{
  "dataset": "procedural textures in two colours, tilted and lit",
  "train_examples": 48750,
  "image_size": 24,
  "horizontal_flip": true,
  "translate": 0.12,
  "arch": "res2net",
  "norm": "batchnorm",
  "depths": [6, 6],
  "lr": 0.0041,
  "beta1": 0.95,
  "one_sided": false,
  "ema_decay": 0.995,
  "steps": 7300,
  "lr_schedule": "wsd",
  "adamw_weight_decay_other_params": 0
}
Rows from block 9 of a small image classifier, named by matrix and row number. Each number is 128 + 32 x the weight over its row's rms, rounded and kept within 0 to 255. All counts start at 0. After the name is the row's rms in percent of the matrix's.
After each channel's rows are labels from the 100 images, of 14976, where the channel reaches its highest value: "strongest on" is what is common among them. Only what is clearly more common there than usual is listed. The data: procedural textures in two colours, tilted and lit. In brackets: how many of the 100, against the usual share in percent.
# c30: last pointwise conv (model.blocks.9.c3.0.weight, 192x192x1x1), inputs 0-191

c30.119 102 [ 97 112  84 147  62  68  87 116 195 135  87  62 106 157 114 160  93 150 145 164 136 130 111 113 145 116 111 142 196 194 112  52 130 143 159 161 112  66 141 127  85  78 122 109 221 129 136 142 132 120 104 201 118 185 124 125 127 103 119 119 138 124 114 126  81 141 104 134  62  88 140 115  96 102 165 150 131 127 140 138 158 154 131 127 128  96 134 126 140 124 104 123 171  92 135 169  97 107 197 130 126 110 131  93 121 133 127 161 121 110  87  84 165 113 138 168  90 141 122  96 111 158 118 147  96 101 123 126 119 115 191 151 108 104 153  83 101 177 187 115 139 168 141 139 135 150 131 150 177  64 160 143  96  80 109 178  36 100 107  91 105 147  60 118  88 150 121 116 133 152  45 111  81 130 175  96 165 144  85 109 135  96 106 133  62 162 113 138 114 119 119 111]
strongest on: purple (91 vs 16.6); pattern colour: purple (87 vs 8.1); ground colour: teal (28 vs 8.2)

c30.179 104 [105 188 141 127 130  95 121  96 112 152 136 132 179 141 121 175 134 112 127 114 113  88  92 152 149 129 118 153 167 123 119 143 107 103 126 178 221 131 139 183 126 211  85 181  74 160 112 124 148 146 122  79 104  98 111 102 106 120  85 113 128 110 117  82 128 160 119 167  83 125  71 139 103 133 141  90 150  93 126 171 133 135 160 145 137 194 110 135 110 143  77  94  77 123 201 144 122 165 165 154 206 139 113  82 106 153 168 113 106 187  86 113  89 121 137 101 127 104  83 169 158  88 126  90 114 126 179 160 109 118 165 106  85 135 105 109 115  95 163 143 144 178 109 108 147 116  69 211  88 157  79 150 146 133 138 150  98 193 129 110 170 128 105 174 143 111 141 157 125 119 128  68 112 108 163 101 133  75 120 145 132 140 148  90 173  84 164 105 106 118 204  68]
strongest on: red (88 vs 16.3); pattern colour: red (82 vs 8); ground colour: green (27 vs 8.1)

c30.92 093 [139 168 112  97 132 102 107 162 113 164 124 106  94 169 140  95 132  99 147 132 110 108  96 119 110 186 157 201 184 136  85  92  86 158 124 150 140 112 128  98 108 163 159 189 158 125 133  54 127 142 137 102 127 167 117  80 152 158 125  90 140 116 154 101 102 175 163 186 157 168 156  90 145 119 174 217  99 153 182 145  61 156 109  90 129 152  75 166 119 154 167 119 148 142 133  72  90  93 111 151 153 161 129 145 124 115 152 119 117 132 160  90 110 140 120 123 115 132 131 168 161 170 127 131 155 145 184 146 141 188  94  96 108 163  97 103  97 124 132  87 118 184 204 222 146 184 117 192 115 102  88  97 206 151 111  89 102 118 164 134 155 157  67 173  81 126 115  87 122 150 164 175 107 118 128 177 153 133 130 145 116 141  89 170 141 144 134 121 134 146 112 144]
strongest on: green (36 vs 16.8); pattern colour: green (31 vs 8.7); ground colour: purple (30 vs 8.5); pattern colour: brown (30 vs 8.6)

c30.158 108 [106 201 120 120 103 110 223 123 134 118 168 132 166 191 198 150  73 141  85  91 104 140 105 134 124 156  82 176 190 163 167 139 165 137 133 135 183 184 132 101 140 149 130 252 102  63 133 117  81 151 112  87  63 147 103  87 123 146 109  90 129 145 151 166 204 163 158 151 135 141 124 187 154 101  98 153 151  88 136 164 110 108 129 152 134  97 132 152 139 115  97 173 115  95 115 160 120 162 124 110 148 116 158 128 119  82 115 187 124 121 103  78 190  97 168 131 121 174 108 154  65 162 156 115 158  80 116 139 114 135  94 152 158 144 155 181 109 123 157 172 111  97 122 123 145  97 108 108 148  72 142 131 120 151 144 128  73 113 130  68 107 163 118 167 117 157 125  85 154 106 123 172 117 121  98 156 158 113 165  86 156 102 131 137 134 107 137 151 162 117 159 141]
strongest on: red (37 vs 16.3); green (37 vs 16.8); ground colour: red (31 vs 8.3)

c30.142 090 [127 163 153  66 191  78  96  84  84 195 132  99 147  91  74 131  82 122 100 245 116 145  94 114 123 127 119 125  93 138 144 106  68 110 135  79 167 109  49  34 209 139  90 146 120  93 171 110 142  92  76 119 129 120 117 113 168  84 138 113 163 133  67 152  89 133  96  63 113 132 141 105 109 141 164 124 114 133 110 145 137 123  80 140 152 111 113 109 107  98 127  89 133 132 160 100  78  74 173 140 189 160 140 103 121 110 121 104 119  76 105 128 121 100 159  59  51  69 121 140 138 183 140 151 145  91 171 132 121 131 133 142 127 177  97 107  82  93 111 107 122 138  97 122 108 130 118 189  95 130  95 202 111 115 124 123 122 128 132 115 126 139 179 157 131 111  92 133 142  82 131 127  98 150 147 108 138 141 117 148 126 120 146 126 127 113 115 121  75  95  87 110]
strongest on: purple (69 vs 16.6); pattern colour: purple (68 vs 8.1); white (38 vs 16.8); ground colour: white (37 vs 8.3)

c30.113 111 [170 141 127 113 146 111 138 155 157  69  74 135 121 182  99 153 100  98 171 113  99 152  35  98 161 219  46 216 152  84 124 159 140 168 123 112 100 108  63 130  66  98 108 157 129 141 151 142 131 152 121  71 145  61 153 134 109 182 164 145 155  88  94 128 120 115 126 147 101 190  83 113 110 163 158 138 137 103 127 116 150 106 160 159 117 105 138 114 132 108 110 133 144 133 173 112 150 143 157 164  75 128 165 103 110 201 185 124 139 117 107 118  81 127 113 101 114 154 126 133 162 175 154 143 123 140 155 167 136 107 109  83 112 209 177 140 142 116  90 126 108 165 107 124  92 139  45 116 114 130 109 152 130 129 156 136 130 165 145 115 131 105 140  79 109 102 123  65 120 133 136 187 125  86 114 217 108 134  95 169 170 119 169 150 113 144 157  90 117 117 110 118]
strongest on: green (90 vs 16.8); pattern colour: green (88 vs 8.7); orange (36 vs 17.1); ground colour: orange (31 vs 8.3)

c30.139 098 [ 67 131 120  87 107 174  87  59 115  86 110  95 111  97  73 127 107 157 157 151 116  87 110 164  96 103  78 116  98 101 189 135  97 112 180 128 143 189 123 128 210  99 147 197  81 122  89 152 158 124 172 162 152 166 100 113 123 101 166 108 116 136  65 167  92 135  72  74  66 164 112 115 154 154 112 115 109  89 125  98 129 145 124 119 126 122 163 226 110 119  99 147 156 103 114 116 124 146 141 151 105 111 212 172 180 141 104  88 151 128 132  90 144  83 165 171 169 121 106 111 140 121  75 136 110 123 104 141 116 145 191 122 119 152 161 150 148 117 157 152 178 180 142 127 169 129 151 127 129  59 136 150 125 119 145  87 129 139 147 175 140 127  91 124 179 148 110 110  92 129 137 120 107 140 162 179 117 141  85 106 109 104 115 126 199 116 119 189 119 150  97  59]
strongest on: black (81 vs 17.2); pattern colour: black (72 vs 8.5); red (36 vs 16.3); ground colour: orange (32 vs 8.3)

c30.89 092 [ 84 151 113 214 180 109 156 118 123 165 130  60 106 122  95 110  91 103 162  92 132 127  70  83 130 116 161  92  90 168 136 155 113 164 187  74 125 121 124 119 148 122  83 177  94 111 147  97 169 121 109 160 143 119 102 137  99  72 115 152  92  95 102 178 105 223 168 133  95 125 119 156 143  81 108 159 168 124 118 143 182 131 138  75 148 160  72 126 171 117 151 103 103 169 133 118 158  52 100 139 109 195  98 142 152 129 189 100  48  78 120 102 121 182 139 109  81 117  91 130 136 126 120  88 103 135 129 156 106  98  96 128 153 116 138  78 118 121 135 131 110 106 167 187 176 125 128 135 119 152 105  75 119 109 203 161 109 112  96 169 153 137  91 134  84 146 164 163 129 135 159  82 158 106  98 126 103 108 172  84 125 112 138 102  90 129 149 187 132  86 113 155]
strongest on: blue (92 vs 16.5); pattern colour: blue (82 vs 8.2)

c30.136 101 [126 194  90 130  73 108 164 136  87 115  83 135  91 200 156 121  96 121 105 137  70 119 159 144 126 125  72 106 148 148 121 104 151 123 116 130 126 127  94 128 124 209 170 161 212  89  79 163 134 150 134 121 126 136 107 218 156 100 135 155 123 118 120 152 120 132  76 133 126 102 125 139 152 164  79 121 129 116 166  55 135 137 102 169 120 113 155 139 152  64 141 125  79 120 141 117 148 119 115  76  99 136 140 102 126 126 113 153 152 145  90  93 132 205 167 129 118 125 175 141 154 176 125  90 108 106 137 145  92  92 145 114 183 135  89 138 101  95 111 131 155  96 107 120 151  84 104  99 125 103 149  89 124 134  93 140 218 105 170 122  98 190 219  94  88 147 128 150 154 114 121 193  67 132 115 142  92 128 137 208 108 150 129 121  91  92 119 174 129 176  94 177]
strongest on: teal (44 vs 16.2); blue (38 vs 16.5); pattern colour: teal (34 vs 8); pattern colour: purple (31 vs 8.1)

c30.68 110 [101  85 172  64  84 169 135 180 135 114 187 166 207  86  73 176 225 133  62  91  68 102 105 144 101 101 232 136 129  94 113 119 104 153 114  75 186 130  60 184 116 119 131  95 111 139 116  85 158 108 140 121  99 146 123  98 168 151 160 118 132 138 112 156  96  99  84 178 149 198 193 110 127 101 103  87 100 109 131 163 121 164 108 114 142 128 122 124 112  98 140 149 128 126 141 173 138 104 132 141 131 114 146 153 165 107 102  89 125 128 118 127 154 146 102 141 180  93 182 185 182  89 121 129  55 181 168 115  95 129 121 132 157 126 134 162 141 152 122 120 131  87 152 151 117 140 111 119 137 124 114 119 117  90 146 184  98 109 130 115 156 148 131  61 161 124 128  98 141 107  98 136 109 189  89 116  98  89 102 119 121 123 113 155 159 157 179 103 169 133  87 123]
strongest on: pink (53 vs 16.4); pattern colour: pink (47 vs 8); ground colour: green (30 vs 8.1)

c30.124 113 [ 57 134 152  87 161  93 105  72 140 173 138 104 104  86 126 162 120 173 146  84 144  71 123 144 158 111  63 121 164 144 134 123 151 155 119 241 172 122 121 159  71  74 150  86 133 102 152 138 141 109  71 147 125 141  94 132 123 145 146  91 143 157  98 159 126 143 178 144  91  92 103 151 139 231 107 110 208 135  98 166 104 134  94 133 171 182 181 103 135 131 187  92 136 140 153 110  90 163 207 106 185 114 135 148 192 100 123  92 151 114 179 153 130 109 114 136 163 118 131 101 149 144 117 106 160 106 132 106 119 131 157 172 119 179 168 118  95  95 138 121  88 130 115 107  97 125 185 160 124 100 170 148 121 168 134 138  80 124  89  88 133  82 138 159 118  95  63  95 110 121 157 117 119 148 179 149  88 165 131 179 122 168 149 130 155 123 120 155 129 149 136 128]
strongest on: red (41 vs 16.3); ground colour: black (30 vs 8.8)

c30.151 102 [ 73 176 130 210 135 130 113 146 112 133 117 167  91 139 103 182 123  83 135  89 130 137 153 114 225 165 242 116 115  84 124 114 115  78 114 123 157 115  56  50 169 177 141  85 131 116 115 154  92 155  90 102 153 113 115 154  73 123 150  69 161 122 123 123 128 102 117 136  99 145 135 121 121 122 111 131 150 229 134 124 199 145 150 100 154 145 163 137  73 109 129  76 110 128 133 131  89 130 104  71 125  75 174 103 114 107 109  79 158  95 101  99 169 181 113 121 101 137 148 184 161  91  98 149 143  89 126  97 114 132 136 112 107 116 106 134 106 114 105 121 158 117 152  77 164 203 120 105 155 161 107 175 142 150 115 138 129 129 106 133 105 128 109 140 174 146 118 141  71 157 190  81 101 131 131  97 156 164 104 114 109 140  79 158 123 135 185 101 153 110 121 135]
strongest on: blue (81 vs 16.5); pattern colour: blue (58 vs 8.2)

c30.100 087 [137  75 144 108 168 136 116  97 129 206 170 110 109 146  75  80 157  97 162 187 130 183  99 143 127  81 220 178  85 142 139 119  76 136 139  65 209  55 154 202 156  72  88 153 210 114 113  99 107 132 127 120 139  93 140 164 122 134 208 113 127 146 106 109 128 152  99 138 100 104  93 131 143 137 119 177 137 120 192  96 170 134 165 131 130 134 135 113 178  95 194 126 146 154 125 186 166 140 171 118 151 181 169 105 130 164 175 145 145 168 135 144 124 158  80 118 123  96 135 175 159  93 130 125 176 154  83 125 138 122 147  94 106 124 116 109 124 111 175 134 118 143 140 165 116 116 145 116  70 105  92  89  89  91 135 165 118 123 104 112 128 121  84  87 143 182 129 138  93 176 124  93 119 102 102 102 146 154 142 118 139 129 112 102 167 155  96 167  99  90 110 126]
strongest on: pink (68 vs 16.4); pattern colour: pink (62 vs 8); green (36 vs 16.8); ground colour: green (33 vs 8.1)

c30.19 085 [105 135 113  95 130  94 160 176 221  66  80 123 152 144 110  61 133 105 138 132 160 133  56 172 168 138 137  71 181 161 220 168  96  83 122 105 141 157 115  81  56 102 101 107 171 160 104 139 145 146 113 149  53 110 112 109 117 148  87  63 105 132 115 134 115 137 102 134 157 152 174 100 185 135 137 163 105 115 128  91 101 146 120 111 148 131 138 131 123 129 135  97 205 146 169 165 137 123 115 134 147 101 122 160 101 122 109 127 115 100 145 116 156 127 105 102  75 123 122 116  82 144 161 208 117 149 212 152 119 102 172 130 121 112  93 146  98  90 169 142 165 150 141 131 118  68  82 142 145 110 115 141 155 111  56 117 154 147 117 137 138 130 120 132 110  93 117 124  64 157 104 196  84 143 119  76  90 176 157 109 118 180 155 128 154 159 126 183 132  86 124 128]
strongest on: black (99 vs 17.2); pattern colour: black (89 vs 8.5)

c30.55 094 [134 163 163 137 105 153  47 152 132 255 120 151  79 117 101 133 102 147  95 141 117 149 133 127  90 132 156  92  52 115 103 216  90  93 172 148 136 118 128 162  94 110 123 115 104  84 120 117  64 181 128 117 114 117 122 108 114 102 168  92  68 113 118 110 102 175  87  92 117  90 180 160 124 173  79 151 161 127 114  95 128 149 123 150  86  76 136 127 164  57 112 155  75 127 145 125 101 133  85 145 139 128 165 144 142 135 202 133 148  96 108 120 176  90  94 125 125 176  78 153 128 121  87 136 136  80  88 119  68 116 104 155 162 136 106 148 144  99 113 116 122 113  58 191 194 106 129  92 128 167 166  89 129  81 129 162  92 130 161 130 154 143 144 140 142 103 128 138  65 104 132 117  98 102 112 128 163  92 111 112 100  94 132 164 120 147 111  83  91 101 129  88]
strongest on: pink (95 vs 16.4); pattern colour: pink (93 vs 8)

c30.125 095 [167 144 173 180 129 140 122 149 124 166 145 129  97 159 107 102 124  85 102 133 132 159 124 183 128 125 230  97 139 195 116  72  91 123 100  40 178  91 116 122 178  45 101  61 124 134 147 148 127 166  99 127 136 166 117 135 142 131 143  81 117 106  75 131 153 114 106 122  78 108 119 112 137 147 132 129 140 120 134 154  88 132  80 203 125 141  97  13 129 146 138  84 120  79 159 131 143 143 175 143 142 154 130 121  94 115 120 183 139 140 126 192 108 125 134 100 106 113 147  57 110 115 108  64 130  88 178 183 145  97 111 170 111 103  98 125 173 153 100  96 137 111 148  89 146 167 115 111 153  80 155  67 179 103 134  97  81  84 127  89 163 133 116 127 114 150 135 136  57 132 148 174 126 130 122 168  99 150 142 142 123 159 107 115 172 141 136 130 145  98 132  82]
strongest on: purple (52 vs 16.6); pattern colour: purple (43 vs 8.1); blue (36 vs 16.5); pattern colour: blue (30 vs 8.2)

c30.135 098 [ 69 157 161 139 146  97  92 129 123 121 117 158  45 112 161 162  64 154 110  56  89  98  86 127  90 153  83 140 114  94  64  52 136  97 171 174 141  90 101 105 177 151 127 150 118 129 108  96 166 110  82 114  88 145 116 131 115 107 133  91 133 149  90 128 156 131 152  77 173  97 127 148 152 166  63 202 102 142 131 163 161 183 107 191 112 108 140  79  84 124 101 102 144 151 184 128 145 153 122 133 115 147 157 142 154 130  92 111 123 110 151 144 108  98 115  90 122 117 155 139 115  94  99 106  96  90 160 157  82 111  99 115 153 101 139 139 184 115  76 210 149 146  90 102 193 185 110 135 108 152  91 120 186 136 198 120 131 105 100 120 116 189 123 118 115 126 105  85 165 122 134 130 128 113 160 100  45 124 142 118 149 114  92 158  91 174 152 127 139  82 168 129]
strongest on: orange (64 vs 17.1); pattern colour: orange (60 vs 8.8); red (37 vs 16.3); pattern colour: red (29 vs 8)

c30.36 081 [136 127 110 255 190 159 127 160 103 139 101  65 123 129 103 105  81 134  50 234 118 155  80 105 100 123 218 107 120 160 130  59  99 149 188 115 115 120 150 129 255 127 110 110 123 126 181  87 142 162 145 158 101 135 122 134 156 114 130 117  99 142  96 123  92 109 111 138  94 118 124 111 132  75 142 114  94 125 183  99 113 123  98 116 125 138 151 147 133 129 130  77 134 137 135 113 145 126 101 136 113 165  69 137 100 130  87 128 128 138 127 123 115 164 104 135 124 120  60 153 119 126 108 172 105  84 126 154  84  96 103  91 127 150 154 124 118  71 138 153 127  85 162  86 140  72 156 107 127 189  83 138 133 141  98  95  85 125 100 122 134 114 110 170 133 130 111 128 117 130 193 143 113  85 118 154 133 116  79 105 134 102 144 134 134 148 110  65  76 114 122 149]
strongest on: blue (61 vs 16.5); pattern colour: blue (41 vs 8.2)

c30.29 105 [119 139  97 119 183  63 114  99 145 136 119 143 133 150  47 159 134  94 255  65 141 149  98 116 137 221  78 200 135 107 115 133  82 102 132 112 160 128 133 105 136 124 142 130 172 108 112 172 109 133  84  65 169  95  99 136 123  93  98  93 134 172 122 167 179 160 136 183  89 124 102 166 177 131 160 171 185  69 145 123 179 188 189 102 126 121 162 152 109  93 129 134 127 155  82 140 127 144 122 146 123 164 154 180 156 131 160 177 146 158 130 101 122 112  96 114 122 162 135 107 157 117 127 167  96 163 152 131  68 168  62  87 114 166 149 139 104 112 147 183 130  93 122 137 158 122 117 123 133 180 134  80 104 114 151 124 153 132 120  76 143 187 162  75 111 126 119 114 133 132 136 152 136 134 121 106 113 162 171  93 123 127 115 155 140 168 102 112 148  96 135  82]
strongest on: orange (91 vs 17.1); pattern colour: orange (91 vs 8.8); ground colour: purple (28 vs 8.5)

c30.97 107 [118 144  78 159  89 112 139 129 112 124  92 129  62 186 208 110 142 117 122 121 100 126  83 134 155 193 204 137 144 124  97 104 152 134 119 128 156 111 148 121 134 149 114 133 168 153 137 188 116 150 122 131 128 181 130 116 101 113  74 132 153 173 147 111  90 170 135 137 153 106 160 121 142 114 124 109  91 125 107 132  73 153 199 149 151 139 169 129 163 153 100 216  62 154 127 113 148 165 166 159 174 143 114 112 128 104 102 111  99  67 100 128 118  85 173  57 143  98 144 140 115 216 143 121 210 212 229  83 158 111 132 125 123 118  95 187 123 147  98 152 156 188 127 157 129 118 133 116 158 140  52 141 174 137 132 146 131 168 164 126 127 116 143 159 106 118 136  80  97 130 111 152 111 131 164 134 146 117 139 165 116 109 174  92 169 120 150 129 170 139 171 111]
strongest on: green (77 vs 16.8); pattern colour: green (77 vs 8.7); teal (46 vs 16.2); ground colour: teal (46 vs 8.2)

c30.45 106 [118 103 191  98 104 105 110  83 102 120 163 167 127 121 106  92 135 213  89 146 106 119 153  95 136 151 104 189  99 144 133 124 111 101 193 103 140 122 121 129 112 243  95  91 123 168  95 139 161 168 121 113 130  94  86 182 120 124 159 131 146 120 165 162 102 107 112 188 117 106 143  95  97  96 153 183 177 133 146 118  60 147 152 201 214  98 128 138 112 140  69  84 114 143 153 181  99 105 119 173 171  66 148 158 129 178 202  59 155 138 136 107 182 121 132  98 173  94 129 119 124 132 102 113 164 142  67  94 101 145 110 124 113 140 140 199 130 122 106 154  88  91 115 114  59 159 112  93 101 154 128  96 139 171 103 153 120 158 138 107 107 145 118 160 107  69 154 121 133  90 111 162 138 146 103 119 143 172 136 140 133 106 124  94 102 148 136 162 116 125 157 142]
strongest on: orange (51 vs 17.1); teal (43 vs 16.2); pattern colour: orange (40 vs 8.8); red (35 vs 16.3)

c30.11 098 [ 79 145 131 162  54 171 117 141 124 160 137 150 157 167 206 131 243 148 158 129  78 130 189 127 118 101 164 130 128 125 132 106 115  68 123 147 120 115 160 122 193 104 137 112 107 168 107 160 115 119 113 128 155 106  99 116  90 118 125 102  98 103 130 128 104 131 101  90 138 156  94 141 155 123 100 138 132 112 111 184 146 126 140 144  95 146 100 133 205 134 140 185 124 138  89 126 191 135 112 110  85 157  83 124 106  99 128  89 109  94 104 154 124 135 110 128  51 144 153 124 151 157 100  60 116  73 121 151  93 113  94 133 138  75 127 154 101 106 131 130 151  76 148 129 150  77 117 176 126 171  84 111 224 142 107 156  90 115 153 158  91 119 104 205  72 114 178  88 117 136 144  52 103 148 129 149 146 104 138 206 100 114 182 125 144 177 120 112 101 140  86 141]
strongest on: brown (51 vs 16.8); pattern colour: brown (49 vs 8.6); ground colour: pink (29 vs 8.3)

c30.190 093 [110 148  87 134  48 133 194 176 111 128 170 101  80  63 199 100 168 179 116 125  91 146 255  71 148 179 173 116 117 107  78 138  75 140 160 116  96 180 165 111  75 102 134 164 121 104 104 114  73 169 102 134 123 118 160 162 154 162 114 136 157 181 154  89 120 128 150 128 160 143 206 139 136 126 124 115  89 126 169 162 126 166 146  93 146 145 106 113  90 178 123 118 110 106 129 101 126 155 107 148 163  62 110  86 150 139 142 136  96 151 109  84  90 157  86 101 182 120 156 128 126 121  96 130 100 165 109 134 192 168 102 197 186  96 108 102 105 125 110 143 102 115 135  92 135 114 109 171 111  84 130 100 125 147 164 140 105 139  89 164 117  73 111 132 136  98 104  79 121 102 139 140 120 157 118  84 129 157 119 115 114 106 123 171 146 109 126 146 161 152 111 107]
strongest on: pattern colour: blue (27 vs 8.2)

c30.37 100 [136  90 146 132 108 109 112 111  58 220 123 129 143 144 150 205 221 121 121 102 140 135 152 110 101  61 156 112 222 171 154 114 186  78  80  92 227 114 126 186 176  66  75 138 129 130 166  77 110 163 162  90  99 206  89 117  89  88 169 126 125 121 116 138  96 133  60 109  70 113 106 114 147  87 120 132  90 156 154 148  87 167 118 122 103 135  86 124  97 101 143  84 124 146 100  79 112 152 134 146  79 138 135 187 125  96 143 125 113 123 104 113 143 116  87 123 101 191 126 110 149  95 142 112 118  98 130 144  85 101 100 150  86 132 146 146  98 110  92 111 123 174 160 109  76 115 141 114 137 144 119  97 161 141 111 109 160 141 106 103 164 140 111  98 137 165 144 110 126 151 127 183 141 132 103 102 140 185 151 141 108 126 117 167 149 142  70 128 112 143 117 146]
strongest on: pink (48 vs 16.4); purple (48 vs 16.6); pattern colour: pink (43 vs 8); pattern colour: purple (43 vs 8.1)

c30.145 084 [170 141 145 108 147 150 143 105 153 104 128 169 106 129 162 129 117  95 170 102 116  79 127 227 138  58  76 151 100 144 132 113 104 121 183 174 167  76 132 100  99 255 101 114 124  74 106 164  88 196  94 120  84 145 154 114 170 110 139 150  94 171 101 176 168 148 131 111 121  80 107 116  97 120 132 132 207 148 115 119 152 158 137 115 163 129  96 123 131  97 136 125  69 104 133 182 155 118 113 122 151 148 141 148 132 128 135 116  91 120 117  94 162 144 170 144 178 129 106 140 125  98  90 129 115  99  91 101  91 128 124 140 125 107  78 135 138  89 133 100 148 100 132 174 175 130  95  95 142  77 128 168 154 143 128 113 118  97 170 214 170 135 173 175 157  80 128  98  98 142 133 105 137 124 123 114 119 141 119 147 115 125  77  98 114  61 175 152 152  66 107 158]
strongest on: red (71 vs 16.3); pattern colour: red (66 vs 8)

c30.156 104 [106  93 113 127 132 134 104 131 151  78 197 144 153  77  88 169 134 159 118 141 133 146  44 189 142 116 120 160 119  77  69 148 130 164 118 133  95  95 133  86 136 237 105  99 152 145 120  90 172 145  85 128 178 139 146 153 131 133 100 213 105  85 142 203 121 114 109 114 111 130 136 133 125 128 130 193 125 130 165 117 123 159  99 166 148 121 127 105 132 116 176  98 130 131 134  91  80  93 113 144 154  96 149 109 122  65 166  79 141  66 161 123 207 110 198 102 142 109 135 103 125 103 122  74 112 102 114 130 120 129 107 165 110 114 112 113 133 103 112 135 132 128 190 130  97 110 102 197  45 168  66 125 109 122  81 131 157 188 143 107 117  97 111 133 142 173 152 132 122  82 127 168 148 149  94 142 126  98 124 114 112  53 117 160 138  91  99 188 108  91 124 124]
strongest on: red (44 vs 16.3); pattern colour: red (37 vs 8)

c30.176 085 [157  86 203 139 137 102 134 128 128 107  87  73  76 151  80 203 143 103 115 115  95 121  90  42  96 155 116 100 101 116 114  46 166 147 143 176 139 140 118 108 104  71 133 134  79 133 114 125 113 142 162 128 107 144 142 126 137 159 116 157  68 137 136 110  99 122 156  62 141  95  67 108  95  74 130 129 193 161 141 111 164 181 213 112 110 110  82  67 152 136 112 117 113 149 140 171 123 156 160 149 123 109 134 144 149 150 101  70 117 116 149 114 165 139 140 170 159 166 195  77  94 116 134 115 110 154 158 120 184 145 184 134 155 167 153 139 120 151 153 146 141 134 135 109  94 108 109 112 102  93 137 168 137 146 153 195 115 182 176 101 125 149 162 136  73  54  95  77 130  98 103 174 130 153 183 175  86 121 159 143  88 123 102 132 123  94 137 128 167 112 111 138]
strongest on: brown (73 vs 16.8); black (60 vs 17.2); orange (59 vs 17.1); ground colour: black (54 vs 8.8)

c30.87 098 [138  91 130 134  56 168  85 142 118 147 167  97 144 177  93 152 128  72  73 158 108 109 103 153 137 161 130 149 194 145 112 142 177 103 126 113 142 108  96 174 116  61 159 141 199 138  69 150 176 125 100 118 154 148 128 109 121 224 157 132 132 125 107 106 117 158 182 149 136 136 151 122 127 161 136 176 151 125  84 105 132  79  85 106 107  99 131 123 138  95 128  87 169 160 116 181 203 169 150 138 136 135 144  96 113 130  91 150 125 144 153 215  69 113 111  71 190  99 139 163 157 132 134 131 104 141  96 144 147 201 134 123 164 124 167 163 172 140 145 119 129 178 167 164 114 168 118 189 158 163 111 165 104 158 170  98 138 111 121 146 127 158 166 206 113  91 105  95 148 167  78  94 136 175 128 151 143 105 124 127 176 160 179 117 141 182 125 140 125 116 159 146]
strongest on: purple (70 vs 16.6); pattern colour: purple (64 vs 8.1)

c30.24 101 [ 82 106 136 100 111 159 131  63 141 145 124  81  71 116 130 164 133 221 144 110  96 144 251 125 163 196 127 171  86  94 132 173  59 132  86 106  88  90 123 168 160 139  85  61 163  82  97 136 137 121 175 126 117 130  56 122  90 108  90 128 143 127 110 111 118 126 142  71 139 113  89  99 101  88 177  94 134 112 144 172 157 146 190 159 171 127 113 119 160 101 157 149 124  85 111 122 168  92 134 111 154 139  86 124 126 146 163 181 138 106 118 166 104 132 190 105 135 124  83  95 115  94 151 126  95  97 159 144 133 141 104 153 147 162  78 216 159 170 113 108 136 131 150 111 135 143 151 120  82 159 189 144 132  96 100 142 135 168 134 152 122  92 144 109 137 133 129 193  99 120 129 145 154 150 122  88 170 122 104 104 159 110 163 132 182 156 124 134 128 102  76 100]
strongest on: teal (44 vs 16.2); pink (42 vs 16.4); ground colour: pink (42 vs 8.3); pattern colour: teal (40 vs 8)

c30.122 100 [116 192 206 116 138 153 153 137 121  66 108  60  79 124 112 115 165 127 110 107 119 105 147 164 120  84 112 109 103 230 120  83 123 121 164  88 166  86 120 181 133 255 103 118  54 147 139 104 127 140  90 105  89 140 162 141 158  88 135 143 124 137 104 119  96  63 132 159 158 190 119 125 149 160 136 114 158 159 193 137 111 206 152 139 114 135 135  72 133 121 139 122 151 130 157 138 103 136  81 123  88 129 128 129 142 114 145 123 133  65 117 140 129 122 122 117 189 144 161 133 125 116 101 116  95 129 141  84 111 139 146 141  64 111 137  99  88 178 121 159 139 102 133 143 143  90  94 177 149 111 129 109 121  93 144 103 143 117 136  91 155 135 137 129 147 126  76 146 168 133 101 108 134 128 163  81 133 129 101 167 126 123 137 142 151 111 144  90  77  98 188 163]
strongest on: red (47 vs 16.3); orange (41 vs 17.1); pattern colour: red (36 vs 8); pattern colour: orange (32 vs 8.8)

c30.150 097 [173 135 176 120 123 127 157  84 120 163 177 164  91 115 124 169 151 152 151 152 116 164  73 140 133 126 124 178  45 167 150 158  90  99 112 119 115  96 106 152 145 206 108 143 105 191 200 128  86 129  89 127 196 155 109 154  69 131 103 201  92 154 151 112 167 111 118 148 153 108  81 125  83 123 125 180 155 174  65  93 148 115 142  72 141 137 181 114 126 102 143 155  98  86 133 122 132 111 163 104 147 120 150 150 165  86 143 136 104 111 137 137 122 126 113 201 147 166 146 106 114 139  96 115  91 115 102 104 121 147 142  87 111 119 117 165 106 134 104 171 178 155 174  64 114 141 131  53 145 193 105 142 159 155 129 105 155 183 114 128  75 158  69 116 152 192 122 140 144 154 146  97 178 127 137 112 166  81 126 145 136 113 118 139 104  25 111 135 139 153 142 140]
strongest on: brown (71 vs 16.8); pattern colour: brown (69 vs 8.6); teal (44 vs 16.2); ground colour: teal (40 vs 8.2)

c30.49 095 [ 66 182 127 102 102 117 138 143  97  85  89 129 190 125 131 102 142 138 111 166  97  72  95  93 135 174 141 116  71 108  94  83 122 163 201 158 107 129  76 156 166 182 150 151 148 124 123 179 157 164 116 126 181 103 164 160 119  91 117  88 137 172 101 108  79 161 162  87 180 179 134 150 128  93 110 159 154  80 180  83 149 106 127 124 162 122 119 110 114 139 156 193  94 186  72 122  69 127 111 180 146 133  86 126 194 135 111 186 179 120 107  97 151 198 202 160 168 119 120 125 134  78 100 151 109 126  92 151 164 127 119 113 155 177 129 126 106 154 140 176 131 120 134 165 140 179 106 150 111 135  89 105 196  88 117 205 125 156 139 119 117 107  94 119 121 137 124 134 113 113 144 146 160 116  98 156 105 105 134 122 116 180  84 145  85 104 176 101  93 131 116 145]
strongest on: orange (39 vs 17.1); pattern colour: brown (32 vs 8.6); pattern colour: orange (29 vs 8.8)

c30.132 101 [124 174 114  74  88 109 146 117  85  74 148 143 118  58 159  89 157 123 118 108 149 123 150 156 155 109 118  74  96  94 144 142 124 152 154 144 133 212 114 127 157  74 110 153 130 122 124 152 172 112 101 109 132 133 142 182 108 183 100 205 151  99 130 117  97 127  90  79  84 149 152 115 126 116 147 138 154 127  83  96 117 132 142 114 107 117 127 132 157 156 179  97 115 147 141 130 210  88 124 118 191 110 202 149 165 157 144 159  65 107 103 158  59 109 161  92  97 139  89 146 158  80  96 158 168 147 101 122 155 200 161 180 193 142 100 141 208  95 117  68 136 163 116 142 114 147  93 138 137 183 152 124 131 100 148 108 122  86 191 112 114  70 149  94 108  92 112 153 144 140 139 146 160 116 125 137 156 149  79 134  70 159 132 156 107  92  86 144 164  97 179 119]
strongest on: black (44 vs 17.2); teal (41 vs 16.2); red (40 vs 16.3); pattern colour: black (38 vs 8.5)